From a checkpoint of a small CTC image transcriber.
Model: 5.88M parameters, 64-pixel images, arch preact_resnet, norm batchnorm, activation relu, depths [4, 4, 4].
Training: soap at rate 0.0036, batches of 128.
Data: trained on short English words printed on busy colour backdrops, 17.0 epochs.
Rows from block 4, named by matrix and row number. Rows with one number belong to one channel. Each number is 500 + 50 x the weight over its row's rms, rounded and kept within 0 to 999. All counts start at 0. Numbers have three digits each. After the name is the row's rms in percent of the matrix's.
# convs0: first 3x3 conv, stride 2 (model.blocks.4.convs.0.weight, 128x64x3x3), inputs 0-12, a 3x3 kernel for each
# convs1: second 3x3 conv (model.blocks.4.convs.1.weight, 128x128x3x3, transposed), outputs 0-14, a 3x3 kernel for each
convs0.14 098:500485410512417420522500375500423433500518459570500500547442387500456500467510488500548489500497539454500500500469547476492466415525552599642616500577566447500550403484500500564550494529648411404500479464476500475426489500529509551487452552511565564500501493535440488500500494500497547494409474465438474568544451500500426500525500631538621486590482544
convs1.14 097:466474500500571627500500500470470420522562500488512500500500460535500513500500401495500398500553484555501485500500478389466567592500471533475500500500436488396518549514500500500496408500464472500514558556527382461515470479526528500413553500557500512500500390386533500631500370473500456425500499500500497488517452500569464500519500638500500465500529565500562563478558481474580554500637500500500624464457500
convs0.15 113:474430533462452419500558456401398432493340478541500500476536516485463490556553500500584458500452523546504529504500404500584518529631586569500560475610500440505566570618458550479500484500510500509588418499403500423516551464501479526500530577520500602515547463611492555582478520500500500579516500582335505500528446500554538494375473463500399513500504447
convs1.15 101:534500500500430401500500500521500506486500529500526609420500500405500431497500611445485565462398482500518455544502500410429500500493433524423349519665486560467522452500474500496424551500500506500455500505500433411500437500559500500467500423425509462500446500459571643288447500479500457500500571586500513521500408534512500476494464500525393475496378500500469500528548556540541575473489397500495500473500500
convs0.16 095:415453545588528640500512528518515452500433500461500574458489520484491500543500543491670548500500581500500485527500500432500527500444500448556540515556573473417502558492500509515473351500453476566500512420500500500500500591425468570564500512500500500456555500500379500521500500537479581500411576455490500437500500546611579576601582500472521456500500550
convs1.16 103:423481591561592595466525528618397500504484455500613500439516512511481460528445433546500510444547500460464500516479500500410403562500496500500584548551408476387500424443509500500503554548563415500392645477470545500515510531499507500500572553500500484466561500488445500500517509623561541558498500410547554500496500447408500457400500436448483521529493536461529492508534568536500537462458562436500507500444500
convs0.17 089:550478536505516527564544482488446500500437441459528576500483576510500349443500473579548500516381519500458405500500611421500500500522526500513469500509563500445455557519575499482545452611485538500482500557500500412418500479462574484500525564500578466500439448542412445500392533493435500500466484500497500545461345547400500476500500509429542499603535441
convs1.17 095:599568495625500549500500436587466500429512500400420500485468478557502500434539500537565564500615523482454513533576448500470497500500461500499595468581509488521454500500540485489522576505417479501491500542442534711477500500498438526500462500500500519373500500565437555551500487480456500500466477495567546488542532500500544500472500562500492552518441500500500500466549500500379432502534369436500517478500462
convs0.18 093:462534451482500487500383396500470505502500470559501439497500500613486325411548525521500500500422498450565500555559500474438551532504497533501500500500500565546500500513500510500455463500500518455500500507418608581435511509518507500500529542480536534500444500526500500508610541500565570534500500481500566500500500572500541619569461429496503500419545543
convs1.18 095:520500500431483500500494527500472500558500559572500500535539495420500542591438399546500432500553500529506499461559515450514552478451536437474416500553397455618487500456500529500500469500528489453428500500500500379483452491536500430500421573598483530554500496468447507500509413549500567500409500458517513437536597500523478500500492468500500516471543510583500500503519543652436482504444500500428505500475413
convs0.19 105:500521451500443525485432500500393465407376500398418500515500500500448557410504500500383555500500508500529532465567500464476491492464500500486476500474454500500530485500501500475500626527500500645520514458589473482459513515500500549487500420516501500458532527500467541514422429531500496486491478500500467500412397488482439500428500550415444620493500507
convs1.19 106:500486413563500518584568495469489500534500523500553531526547434535500504465582508500496499521560525513463456500500410500477447505500513500500466500459500461577500500500500500499500500516622592561476464606467463615392470500481463477472459500511418583519535562530501500500452500557403548464448449500421446491500513562483564500500518530500530504521405600529412500498495537551552464379501500478562500500475564
convs0.20 104:461601544464458500500500425446500500578500383583556500576545513621500569500428499598433497403520497559500484500461500565500500564572494567500679439500574365519513581586537583582511473540537475478450545493500500565500565581500500500538314455534500500505500501500362443510500500580497468441480469513428452500572500526496500500446536417500500460504414530
convs1.20 102:465495500481445566591500500566591620541473462462567483456500444500500435477500470529448500500493562472500500512500500500524408502538500509523496438500608500510541429540500500500520503533486466500500500561560500429487594503500570512446487500513499502458599500517403566500492500500500422500500530505500545570425468500529427483482426500543570538402453500491473460495500448463500500500508460500500500536633504
convs0.21 106:391514591513500462470590509474500584500478500472484417526500500500452442491485577500558599507500560458497464500500458582562495500463409419487379446500613452527435443500388500405362473448419500490556451435500500545605582589481590634500500546648420412500480517622562571591492533449490526500550499487522431482500470542587519610500337393500394474500500604
convs1.21 098:517500500524477553395524438390468465533500421430500500475520370499532453500500445500456500430514481471500534500500500480532472500503500603473500429550509500510408455568479358468500530500500516518500361532500465500391500518535569589510500500509362500486485500549500519500500571479500500588512500443500516500430501500420382500516491402529463533423508586487492500504500557396621500446437611415500450595500417
convs0.22 100:500532472597554465468465500430500500500496500462563500557500393598500509511500500507532443488508500500474436503464504522500538546506416634500461550500511558509501500594569495500552500577457565532500494462500472402530500540481500532599491500500405475500544500450516479459500431500426435523500547460525478461511500431565500483509499493547500492500500481
convs1.22 107:541538500559500497589461500500500441553500500500538484469500433631462511573457493500500535500537500500519495477500408500532500504500547474491385474414478503464509493500500418500500500383396473583489411463384568522500500577437455418500467499500533500500500567648500527531498534448472415463512539490500500473452493500502480500475587500511500481427500595425526437406500477533386568356596509546519500500446492
convs0.23 095:526512611500551500432500464517453392521480414500548494526398466482491500594593507481500505507500476500537568500473451500500510512528500500485562500402500500439500346500560500500549442491429500500532609500500500500500501559500500500394500436550484420396563436523528437457450583518599589620569589500598500525500500509478624500481448510509497500527498532
convs1.23 094:500500500402500556426378563415538500500495500500500448441509488579480473500536502507500454486478438526543476479564500500468547500465500542470513504404500544433472516480538554500513440516500500434500500500519496565500567411497500685510436404500534583431494478500486561537473512500500500500425565429538524478500500591468634386482500500419527500500491428390478386451500531500515541470423527504500524500344440
convs0.24 106:462448500399490504422498510502567609500500555589500469500502541533642500490500543500518560500445486463417500500523500548439481500500500681543517461443421374424500497574542606500507446500507420500461500500537427527463472467540412500461442464476449429512500540500543557438500539488447519500501500500472500538500502500500500500599500496500500518500500462
convs1.24 104:571527500500551569432486679542461455500479501503500500500509500485487520520451500504581451458456500500524520500562551500508500429519468572570515565516500529500500500500455500482490482475520484536549370571500500500468500553580437551541428500499457397610597423500548459456571507520430486570500537452542541556500485583500546592500478500302500500582500546500500486500501491513500479500500523520527525493387500
convs0.25 095:500500536500477478509539478576512468475513477534536463593500500606550449500636540500429500510560515489627479500500500500500520500382526521500430533500500478466458581500444495484457599549548484500479439505482548500364577473500419513465519524500500589524500522500459537629500500499500529518604500561521522511500508477500490504428500481514500500493435449
convs1.25 101:528473540515500483500520402500505529470500355510560500509500483432511435500499399496500503441427523532490500415557554536441500500550512402478545578500554407434540539682476527500526514404501505500500500503514481481493556430500530507463495500408535430557629503430516500572478500431552493486458409500566556448512492558500527407618559500500439495441542451501500532432500495331500485549429500500552517457575490
convs0.26 104:456571471567492499458500482500547500535543568558500471500518542529500500495414500475517500463439500426496500500438500637536519500457479659515462631465456552500527500576514506442550500483538408496525487447392500508557548572598500574623534454521492578523500500361515430450462471500500500498500506500459560530513500440500500503550534485464472575539591527
convs1.26 103:484426528500606510500454500416500460500500416500381500498500485484512500500567526650516641485528450440462548500553500500562479450495469500460500500482559502638500490492494610512500531542500547500486500500520500432500430486481517500545480574634424530500441455537487474551394500498582571548546543455500437537500402472548561550475402452445500500500483542542479500501477534456500500500500441414500576528513397
convs0.27 094:507522500498476528453500500605500558512479496556438490545517527500513447586540500499487500515580505500517558500514500521424500505576533513567509500496449500500562500435477500407388451500454491500479471554500500686541609630500476538520500500484519489500473500500417501500500600525500500500421462477516500393547500422705500500476447487538500500493419463
convs1.27 096:499500554500441497500500500531475500500500451532495500496459499376483500500449393655670496500467399458437500487547462500500466482551500474500563453446579505438540539469464394313500500626554500517500500500507500500500500493579562500487500500474500500555493500500500442564480494477605536487500500500597516511576500567500500398500565494500459507524409551435499500417444537584387500445521547476500553446499466
convs0.28 109:391513500500500500518478518500500500502431500475500497500596497475561500484574531479494519500500525500549563500538527500440500434436494533500417500437408578427472500329576473519465628550557497459478487488504500398500487485543350469572530501538575616500559425380500441500500552561525418526500455500545450433471383570406568563550526593498500500470451518
convs1.28 110:500435543427552583512472574522575469417500512500500512545449444506500533560521500495527499500456500447432448500520448530495521488500500436589500534412500500442570519645500500500484500489522539455539500500578500550529500481465500372413500582503507603500552446423570549527500524500501589449578541453426401500545500450500508479591466500522500500532572493500592420599358549477533524500568500472394500518569551
convs0.29 107:500442500500500500500468544469476500480629597492608580449530556559493425430432547500544460484465493500537527606500500546528448508468451537583500493500589500444500486495478426420405420517500500500430534465558419392396495499500454490469523507487555500487512559580459568532557571495503482475491501625610442471392480422522500537460500521414485692500500553
convs1.29 104:461523500500500500531500538392419500481401429477513440500482500500500500500500562470500440500500473493500472525500587502500500500503500469359462501544494551500480500432433479478409500514443499520500451500524485446467443547500486391518512500500614354458442521500467500431428499543494500500534500526408500465500505500481484435500711480437500459504500482500500499459492500501546550447548500517417500500450526
convs0.30 104:554498448509470500470499513418538546487500526550543502539500500504500500500500500471508500500500530500396489499418479434495500571504521500367454498520558500500500500492479500652518597560500476401500500351500510481439500507500500399500500415420545504391510591424500431540505528582447484421469512500489500485506446403393500561500547483548500516512500466
convs1.30 100:500563464500563500500450561500481442500504461481390464500511413540557500500446495500519500542588441500500472495498589560578500500502437365607500500545492688525500528569548501501518500553500519549486558500500519500500500507575490500484515539441510585463495566579501522553520442500386456493457533518513500500425431441500500500500504492571500370500521538489493451500485446370500559534522456500468500419534414
convs0.31 103:544459421496619642520438500532603500548637570446608625483396451504520501417530481451446556475438485368545500500500412521514500487470500500524540540595491500575429367552414479500482502561414506500428447500631500478500582500403556558515394425446500500500451500500367382437524500512468513530490602440500563551476500500450476500481415500626500586580511500
convs1.31 098:349527466498550500500457540520341500500411500497500500562461500531426529613500507427481553565489500501500522443574606500500500500402500532675503501500448500668500504474488531558610516500495500500440504512378457500462500535500428500388500454500500410410500485500516500472457420500488480542509532500500534645500486500521500482500500467473500454521411477500500500500443500500487448515468427510490518436500416
convs0.32 105:500513574533534537512565500500500454463405371500428512576490537526480500479426461553511605497604455488500447500500500479548473500354500470416451433389500564524529557397498375627496396500540500423500482500554500495515494520467467477583528496489581460518519427402463421500433500500500500500500545551517463470500420385500476545520461468476498492403500584
convs1.32 106:500479542504500464500454500469532549514581495458601500551565500422493497517500500520501500490524520500510500414444500465442500500500462500537439500408500519500500500466396437500426500500498449481436570477543480445455480607500400451463523500463588431500500605477500403510500481604387413378455500511387500479444469485500492500519488422526375572500500651500471513500447519534500545428362534455488467544500459
convs0.33 097:481500500475500680457499515442439500458500530500492541500521501500500500500473429565522571540500517550493500501466452417500463500500519528553500500481436489417354500500569569491500493407500500500500488510513501500489500412485500521450559479455498490401471500500452525458500542469489499500450500459500388500545500410500503396531470429487418497437518500
convs1.33 101:576546500453413497505511668523445537488417488487542541457500512461500499500467500468475505493542631500534480544541518500530478422500422509514445500573495357500589520500500458464503500541490425541468461500500293457500381561500428386500511512523527438500605497487500493618500514500475480570470513541500560500518500500617500500536482530407500478464557426500537500500500455498485504349500548500510506441422447
convs0.34 098:603577436451448572535499490500500500548464532500623500500522500500416517514496500500397461496429500477575603500492340500582455429500500556500500380413500500478529491543457514446500509497453511444500497477590422439466494500472377533464500500500500398472500500503552400473569532525529576557423500500614587542447603500385471500653298482630471440500500473
convs1.34 096:557500500500467422556559411499553595500564503549488464488457474621437544500545400500500547548370526531500543487486531486510474506464587500500485472509494500553509464500489500568502500500525522515481500482500454546499522462500554582500472400500590490500408504468538500500500471534518421643578515432500500490563500409500500500430477546511424490500500522500500553561509408500500493478422500584505500496577424
convs0.35 105:503500489540500463514500401543500332563548500404431580471521552612501456500500623503500500500500500500526456500500500402500512504516511361500503509366442483480493514500500505500500445500500571527479500466448453500562500527508404500500443470500500500518500449474460428500459539485486517479515502500570514500538454468500447482510412531457523549539500452
convs1.35 101:415579503500610420602500500479504500490500500616443500500500476500470510598531461436517559500474476507471551500500486460526534500447500500459459500562419505500296500540491466459513500482459534507501452466524433529481500452492500552519512608597540546494514550519460500491503519555487429392500427500524500520500461500433398500499552500500500543500428500572460500551450500546544500507500489524502554648491350
convs0.36 092:461459409500500500515500523519533472500504408463445400550525500541500534500470500500531421500449500500500509582463507538527500500530500512552404500500416466498382513503559563458500468462573557600518527501500626502444483483526490500500554465567603568500472502510492491455500559446531456556445500541559479500520500430486491500507500532500500501500524399
convs1.36 100:557637589500514441507490448500581466516348513500429426480489544500528518500524528567563500500479668500483541551500500444488429451500500545500475539510444500436351450485489500451500442435424554412520516500511574507433435513562500464463515485500572518481570391468530542564500463512552482528535418390414542500516472513500500465500500570550501500500489497500521500500533520556515465476400645505614581526500526
convs0.37 097:471590495465523519505521590494472430500500478536552554511520543512500500541500500550425528500468500500554510462538500500612508528537538513456459430504481477424521638663500511547493500500500411500501477575500500443500384413469500536510500582500428532500500428500345455497554573528509500500442500500500365494414457531518500558594500500500476504491404373
convs1.37 094:452500554563469469413550500507511514405459384500552500469415500444500498500500540500487500481453456500481500450484492462493500456437598384500601497583541588566500513516501500500484543431523521500561378425500500500463532616500500500547510446542500542500500500500578362437500478500383572500546362513500492500412459492472500484449366461492562500543500500500500500456512514507599549507523500480346454593500500
convs0.38 110:367458500457563500527523500460439500500541512459376459500520511447474500590501478501500502482500535500572500500503500564500548581500500524644551557477463500452518544500398500457538474524604510454434500500453494559538468534576415537481432513510471540464500415500458391494515519549453500537512510500441440435399500500500524493500577651500650723531685500
convs1.38 107:419473579500643500605498500500464500567591500591454539500500499614474498539626577500531572461547427500462470499434408611627500500500528500500518484459440500513544410500500592504486528359500519515500500458500500500516451494512430500500500572511500524491500438483504500536432500372523500500441500511500562500553551472500500500500500500554647453502500481507464563500505500556591438452526453495444493541500420
convs0.39 103:505392507571499500596445465500544477458449549500471458526500500462501455507500545507443500520512492500500454598450525500461414517565408477556620549500469500487533500507463462500500500500465500514383321500431455522517500530527443500565500578483475500470500437465476481566536500508444529500500487525452500521401500541541539548500467546492510538500475503
convs1.39 101:475387513493641537486443458446461501504643494587500508491553490477493388495508475467459532500585407456466499551494548631536516503469419522564449486500538500466500389456481603518466500622476500500519437483399498529551500457500510433500571500571533500475569500531378479451504430511402514500500594545688654576598547500642500500500497498500500500520500499472510450500500529500433500524500472500559535509449505
convs0.40 099:432495571500500500509401511486480500484500462500500500520500552578585622500602500605564500500604469450490500500466500500462500486374539443509550500500497404404480521500416500500500514505514523508408469500518500491589500584500515513448470515415511500462514500431440436500499584500535500500470529533579535500422567524514511490500565500459500424521450503
convs1.40 102:500408509500500500470443500491444505500479566503485380450447500500388491567474389577429528553495428491551491527514504455525481591505500500469500500428500494526500466496451500500577569421425414500500500399578500406525536500500471431500500540602467500531500359500530431500500500411500499478463532495555541537627554618584503500500493423500529442479445500506535517500471487500527476549500483500407579550500597
convs0.41 093:585536500500509500500500500474500462500375486489500500562474526566500538469441500500500533613466449559573582481404436608531447500500600490587500500500500527500560494470525488500388533471500500491502522616500515593534584464487500549514526500469500491500500500500500565634429493524500500456600544500500500500449431438533475500500471534500491510399472500
convs1.41 097:500491553549535500524500478558446500437500567500549500500457468511500500560477459504500500496415467466500542468473500475668438500496500490528495432487576442424472500500533549448436498432500500512435568475599500474428500673584500536478532500508508488487500549401430575500495468500620483500500687535410458456454503452473500489500488544487482533563500500500453525446419459513447417500565481544456512463537514
convs0.42 093:500500500442500500518500500420420535541440434518525441529413500532563500500594565500500423520420412570518436523449500500508429490500524500556425478500500481480500500491500509524485500500565526357511567500404463610500440628427595500500500611604473542500500521500500411513500505500579475456466577466604500710500534668487500549500435500500440469546455441
convs1.42 099:500464516568473600474530414542500465500500480527526500485471508500500499500508448713518500420456413494500500494392547497511500500434500500500458495552458482484551513459500496494500326500562481487482613509429479500460465485500506518500477539543568517469569457483500500500500500541500570500421368387592587500402440501446500481500500461595500500568500532455567500490476500500610500627467489500500468500492458
convs0.43 096:566361419529563500486500500512489500402500554452390485484500454539490491501443489604500500568542529500481447500500426452529532470524500432395444492500499500532482496500500515662591500500595500621500500500513500537500500379538431500508534500462500540540402500500546480536495433444500500422384463528428500500436500500416423500469484590465491500500421459
convs1.43 098:487500431447448500521500517555500510500476500518497500500500448500425515490521543505500620591540500464500500577545494448572507492500500435546540486622500470447500500484422504546638500588621500477448500426500500500471426500497588500437448500500473476500501384416500505522500500511553480486500500500366500394500494500516517457440450500530539478500500500483500516532510518601457500402419485500500589490387601
convs0.44 094:500566500579521537525576472530475442580543469500500623500500488500527500500500489445500500418423442411518500500577500500592500520535569407437500507599752564538597500567458500513500500488455561500498481536458456500496500468500500489521500517500423500500535504517497490486564478484500492605477552550545500500500524457500510545583500395597544558557541585
convs1.44 098:511500500458500467500429535572554481500548495500500500534531500500439500393477434534541384447595602508521482488571500561541536500482498500436500401562508434568524500483504500500513631500509500513384500470500559523483507430608446365480489350410500526500481495500519500443591383500532500535500604494588461476495500423500500392417500500512521643568496449499500581479500486452500500430538508500518500456500573
convs0.45 094:549478538437500500461500392512436446500500474393500476504576568500564500547556473432500512469483500472500453509516492479500500472476412474500586520450533526458464500598500546500500455500464435500452500500452462529500504525500500500500610385529509492508500500500438479500500500500500544586443477538527495540533432500500444500494569508550500425541500535
convs1.45 106:509462569586500500551523372606500500593365500432500500536409500570508476495500516503500541500500465500500503545500459500470507494500417490500500500449500538500463500565518500557542559468500508564511500566500462531415546526378500500390500500500503557402466500462482525542466543560577426447488466460449542434509437490445500500536500455500502375500412500500509526500503469527500539500483583500679618514325518
convs0.46 091:500459449500419424485545411531460398463419432528500464504500528372474525500510549570475410487496433500500502654579500500412500430434402479452500477500520500500606559500471494500500479464442512500500404512394460435417500517499517426438500524500527495449551523500512500550500486528500498571503500500500528494549499500500490479455544578471454500457472432
convs1.46 099:480509542487470430487574500455500472454479500606500561561535500500514450459500500465473496470500525500431466500568500500445500579539493535508411458500525434562494501500520477500455563546466524523500500380421421547531533479544500500556500545500507417501500500513442466484608509500500500609534500501500428535500491500507500502484435424412392469513606506544472476512522431477558500503421500445511461494500429
convs0.47 098:457492531529500500540573500500506440422583464500556451500500402526500423434446483491500357570500500539501517405386500439500500542533473609500500491559500500606500590500500610480494530462439599500551474500483500586500522500500597500504539500500544522432498604527615522541548500500500560552500519580610500555500500462496500458462478551479521540500388500
convs1.47 096:500546500441552500515413500554502500557488500461393500500492500524500500495500500465363482500500469503539500526456500543540500500404500352486435502592436500500456500491516500549494500432500500474483560522524518500410565500598500518500465574506500600396501522490408335500540500580547605554522449478616420500500500448538407500511496499538500475500416541500470520500500561469439571452442510439437429590500318
convs0.48 100:595468500492500500562443500560500500500623527442464576500480428414536500521500497588500500500500463364607500524477509500453500424500571674513583523500518452439500516448446500578559500487499472500500492454500400613598457591500410551496427500391532571554650536483552533500526500531462449504500539512369524437500500478425455447492577500500586476555467509
convs1.48 098:519397500466500511565485403502470622479500508500469437628438500480497503500500500512500500399500487458500467506500482500388500459500500472428589500500500500460542500543500424476502456438500500573577500604553519500500500500465470554492500493559492510500509503467420548494519483500514542532500347460584500494547509571500500500500757558500500457518435440515501497503324500496515550433500608500500516500533500
convs0.49 095:532457387518459426539510580472643572508500501470404485500487500385639561500491574500524551532500500542601593573500500473568480540500437500484500500428500500500545527498474438514517500500518687500488530559500501560464500515500451500500591500461588457500550613500587509566584500473552521506500523489446464416465531519456533484461441500500500431513500500
convs1.49 097:610500489488469522538473500570500408623500533482432483480502480500500500360500405503500471566513431479500490642500551500516500503500582547424500500461500500530444476514529509580417447458464500500559627444436500500500491533545548500537498466463500500469500420556500479497469477500451542531480551547500399370431480500500527419500465500500437424500500505510464500504505500500644452536583531500500559500500401
convs0.50 105:455532550528493474590424500500473500500500545445573575500458488496512500500589434500500515401500500403564481479467500450539460507537465469465500417500452560571514500385445488437421548500500500505598500485500420422500442474426500512581556544616548500500500495580500500429493484556463500544502500436482451376434500477500491500500453428540514539500643530
convs1.50 107:524500500369534510500500581506500500443500450487500484506563481445442491500565504516510500566597500458500500557592610423500500588505533550474500511455498435557429515542550551568500572539382500408496617474596590478500413478562546565510500500500400500488500500572500422513426544546606602518529528500500508500412500522500480554500600500523447401513451454500435500503513500455523433427500500482557500500500557
convs0.51 108:479532500470500535500601545439486529460455500500488500500454500598499500372500469532542500547550500485510500500535600446521545432456511450495473572487540547507500535500500504500489546420551500446408500518513582559513500505549559447500461485500496389473436428417500448500500500500428522486513496500425500525500384471535469466475486497598497453538500500
convs1.51 104:591494500524569500470457462550569587587522555574450325543500402436500533526560489581466474569493512454427439518577654559482522500526535488423500500500500500544524504600500500500500499497501476415613535472456500583554523491554474616558525621590500454499455489588526383569450511624437563588396438551574536479500638544532500344477500520500622463580573533451418485507440500521391513441563438576414476500422464
convs0.52 099:500500500500447484477458540404554501500698576500574565522500539539561506486512505579455500464598552534500439417477527538421500576500589541500457470475337500451420440390500582501517545422510579419500497552500462505527509498500500500479463503500412500500459500500500425500536500447568500469520500515551567483500599499432500470520429512500525434417499480
convs1.52 097:507500380439500575501500423520476425480479571558428500500487500499500412500473559479500497471464500473500488500500500487498690500500510425559435366464530500471457536427500495500610473578568582466565507576293513500499451486500500434535500500453500532560560514413502488541500441521549479433499567500500500500482500500500523500528443499421535500418500548468509500494500483447517500416567545521642642500475630
convs0.53 104:500482525504429500403474467556393513500530500300526464502500490500533426596583523519411449470430478536468500425496472482480500500500427556514456500500485583434500500500503500450514500431474500500495404379494563456564498509532545573500500504573460481500542500488614500424500540523469500604577643438501500523482500500474551453500583500572520451611408408
convs1.53 103:492500487468516465506474521592500500516522500500507452403553355500470548556608603429506502500503546575546500501548496464514500495507534510422542500501465500516536474500449435388500500457525561500376500500497500522556507500500517520523500488545500500423500452579500500537527507380500525697508500500500534516494500479526500485314498427500682592539508521500507530439609500475604481500500428527555501550500424
convs0.54 107:458396504606500427457500500500500500517433543500499515525437448500388500486528534467489500500500500493529506533500567537456547499466493500500431390452493426450440395574456568500515546675583606500500500500500663481462425500598500530500501487506488500500500444449500545500414518519457395504521500553507447500560502514500438500463465467546630500500559667
convs1.54 104:553447500369552500500500507500500533500500544416515455506656500500500500418464557452446503477419500475523517500483500500639500500421520500500500500524505489500500500423500497444635500500500498500542522492569500500398500500484448500577500493501527583443487529474450500500500530548515345500370541500457430500500500444438492512485597515500436550494473505621500515555556544406500500382465500500500410500500500
convs0.55 100:398563424596493489500500500418426467510500503500488536500418406551526540474558426480530434500437500495424500535532501455500506602483500500463403489497567442569561408538500461442493500457517507641564384604600519459587500532500471481526480489469499468491551536500500615500500447492548593575676530575450468482500500542500537518465470451500599587538529481
convs1.55 102:454429602471360557523535611497500500500500503541500421500500538534495451525500520445404494477438498500500500500500500541466462500509500513473467551401542486500580500500500495445514500500349500437545582500532487391420500500414500500414474500515494468498544500636500506521578513500500500500500398483500484500500500490519446528457500559500516493620452500495483517398550463635439524525465500503500500528559616
convs0.56 099:573491434533500500523517500493500558545619499413500542500370500500483527549490606564512549439511500500500518500578500500500521500568500500380500570500532500500449500430451552532500532500468448500544500483500531500526577500500487457487561500525477503546491500500500500500500500460424500537516535512526522500500636589500605500500500655500558633500458542
convs1.56 106:500500500581652500523576494500500500569428671500432500501509421500537523500477413499451500433500500454528513437485492503500594450493512500500366427470470567420500510501500500590518495500500589528582568564625475458500500560427517482500541516455560589500500500366654446500493561500510374500460473472500568500500436500518482476500571490500476500500460500500500500460500632500500482431500374489576398452514500
convs0.57 102:506511513500518441524496431502507517436534450500500500480567599461553500528500500500553504444434352488378500411500500407488612500527457458500400509555386500596500515575520500512612500554580483500565426500483500500500485440484500439440500510500535486494500390492518543510417432531493493500604500551441500572532437438500500542436523422538500421500555491
convs1.57 104:500500500500471488489415543500548500520500549448446500580433438486565500607402488481404525480461500434495500490521500570496459544590511477500500500530610477522523555504500500500491506628470460488500557433641530470684500561519500500467458479432500486578633545623416500500590553550472458721500610400412500439591500549500504470502458500487478500528356458500500489484527500528379532500439404536487497456557500
convs0.58 103:444525443558543500488514523525500478517615500569539465639554484427577502590500445500524500544527537477457500531500556533500496406500508515500559500500528489506500536436435363489500494502500530500500500496582500500484535470607501535501393500479524568513430461455494463479402369500496500500500500524495410500490500500524479500500500570471583463452418480
convs1.58 092:529509567500549500443424341544494537437500492505500522500470500500500540467510495475500588468497500500500476517450439394500500446565500484372506500507427476491476500485476500406500500526430505475477522500476504454528548500480486510430500500578395519429444444510492500500459560474540500426455446500571401445587500551466559538500556571515522512500500605450500500501423500544583500464500502431526568448500555
convs0.59 106:433376509546500501500552323461512487506503465500500584500537486500491506561473539586476456500445461526486500500500517429500599446500500500567500568529529523481450500500500387444479500592500500441461455500590504566500521519554502506497500412500500530523489485535500500405561517497527379430500464450482500494461459501517500501568487536520447500611380447
convs1.59 102:464477503500500500589473426483513474488602500500500500550393462462484555500539502500467446500500461500466508500570479500483564500500500500413481500487492427500455500500500500562500500500495641517561568584391665500500525573422500500500500519530500500517500454428473500500500500484527500457500492500534538514474479506509500529500500610471541501537524535524511500486500500584500500616409532520500554500608430
convs0.60 092:537500468500500463500443455544470500585500487572521500500639500500529500500582404500528499500428500500500515448391500671498578505457500500522500510510539499502485500500436500500500500500500441500458480474487500454540491445379500458500551455500493438524500526597479500497467514500511483428488500489500565500500380464500617529449507412500465499472519424
convs1.60 092:547500500499500500449397434522466457465443526500505500510416609500565500409573382575373500538598500536606529440437458500569464500560476543342500437464486500500438512500523500500529506553397580500511503412460528612496500500456519500589480373500420409609500503480500500500500447498500540434500500526431508500446505648500500478452374500526500500595500500500500487483448500500500500520500543419451482546643429
convs0.61 101:538468471455526512407571492582501500516500573554500502484500444500500512666543382496545500551492515469492577503560500492571500563534590500535484506495434527520548538569500534500500500373471403455651474500525407613541500500432312414502455434530542500497468448539500334524526500583500532500481500462499541467500391573500423507609451518469500542569486475
convs1.61 101:537460440500500505500500681563500325461461555555403501515526500553500515590500614480404551549602406491500525432500500500500591513492432499543641552626470529534452437525529543565500500502500529314500485408500473500500547549544546435383532500416530527519500401389475474539380610553524520413488527500546439500500469647445454500500500534500500380500505524497531519554464471427506548500614500495484554386507500
convs0.62 112:590482543447483488522475500500550500470414571512500500484500500563500503500525500500533497475442522500554446500464500500400522573449583500564500492500408468433500477324404410422425500500500553532500400482441526473403631500525608500433408616421520443444500500500465452544500500417553500551500503500475476484428500444550472500500548532546476540552519502
convs1.62 102:500455507518500660518478409561505500453486509539469500568547500589488544505500498500546275541422401511492500402564434479620494469505553579500434477494531467500467429463526526475518500500500466513500500477518500500447378500481500535481500500500500500474479429460541495560500443564500500500484581522500528500500420500500500500457549538578473530500500500500500571500458519500500500465500595583491500507573640
convs0.63 099:517500587477613472597461540442470611454455500569388456500613428452500500528633530514500485556439453424500500609500482463500500412404437452579500530351500500369491552504471476500531500503500469516500442500430468421500543409500500500500541500586497517514500500524477500463477494575500500563464396389459540466500500500470507475462520463500500473500500500
convs1.63 094:500525554519641352500383467532551568500498312468382501494538581500593500471525500433505500395500473608500500516658666518436485457500435500554483500538513541500484542496500500418500500500500412500459491515532489457500461500449482467500535492510486612513500514500512500420525464390385500532445500562488485449522500575500451469555410465479482564500516500504491547500465490409500592335611543512537500559472500
convs0.64 104:476500411537524559500546551484495482452475508500479522500539525500448655500500489518500547523470532536491500500452460501497393411500500556500500500603440480510569542508505435570489500545500500500500500460493575542462522496500431500543453500546481465500488500489573441500555500500556553389500525561500383403462581500448583500431500437466429500500500500
convs1.64 107:500461486465540380500500500539500500550463500480547500589476500500599500604422494498312455583581557492585500507444446712470459522475500500500458414470500500499492500510482486432518522500461543500510492504439500500500459603484516462585438453399467486443500536500441558343524541500469500454580517500496499491500570454554580521583462500469500441575472567447500448500500502500393561581522500431410509493412500
convs0.65 100:480526493544532573410578474500498421514513479566500509448500500527500598553484546455489500470475500500452558443500500500476461443509478498532472500500498591500500481536500480516500442661484585449466388372487500500522474504514543500539530500420692533478500475589456482500344445439507510525453500500539500500500500471525500459500500456418473438460470393
convs1.65 099:506379500500527500500500567480414496445572549500553615500500498565553448500493437449420500600599526500500528500504440500452409533493500500500524417549500500422500509500500551512448500549488457414394500374524531500456457506487500367500500500529511512500505522426590496593500494470655418500501525577503594582461544520493488500489374500473395512394556592500472441442500500507500526500421455500500484500494500
convs0.66 098:500490436525434446549426372500500453467490500500494424545484400535577469514500429502489514500568547483425488503437442500486448418500500500434472500463483597500518521473500393500507411460430500500500479462500500500401500520506535517458580530649444547500523529447512502457465420500500500663472510558500500494500486492500500500475496500461500500540392516
convs1.66 099:487476505512500450500436500500506521426505500500527558609636548515689639537442500500500398456454426487507500466517421477487483499437500500365593553500500500516500531500500513500561476477551500500493436448515500446500500516500489512500500516500391500672500390500615467493500495486458500485517514487554486488418500500473533500455591488606485556428352482504558500534500500591576517499526628416502517536452457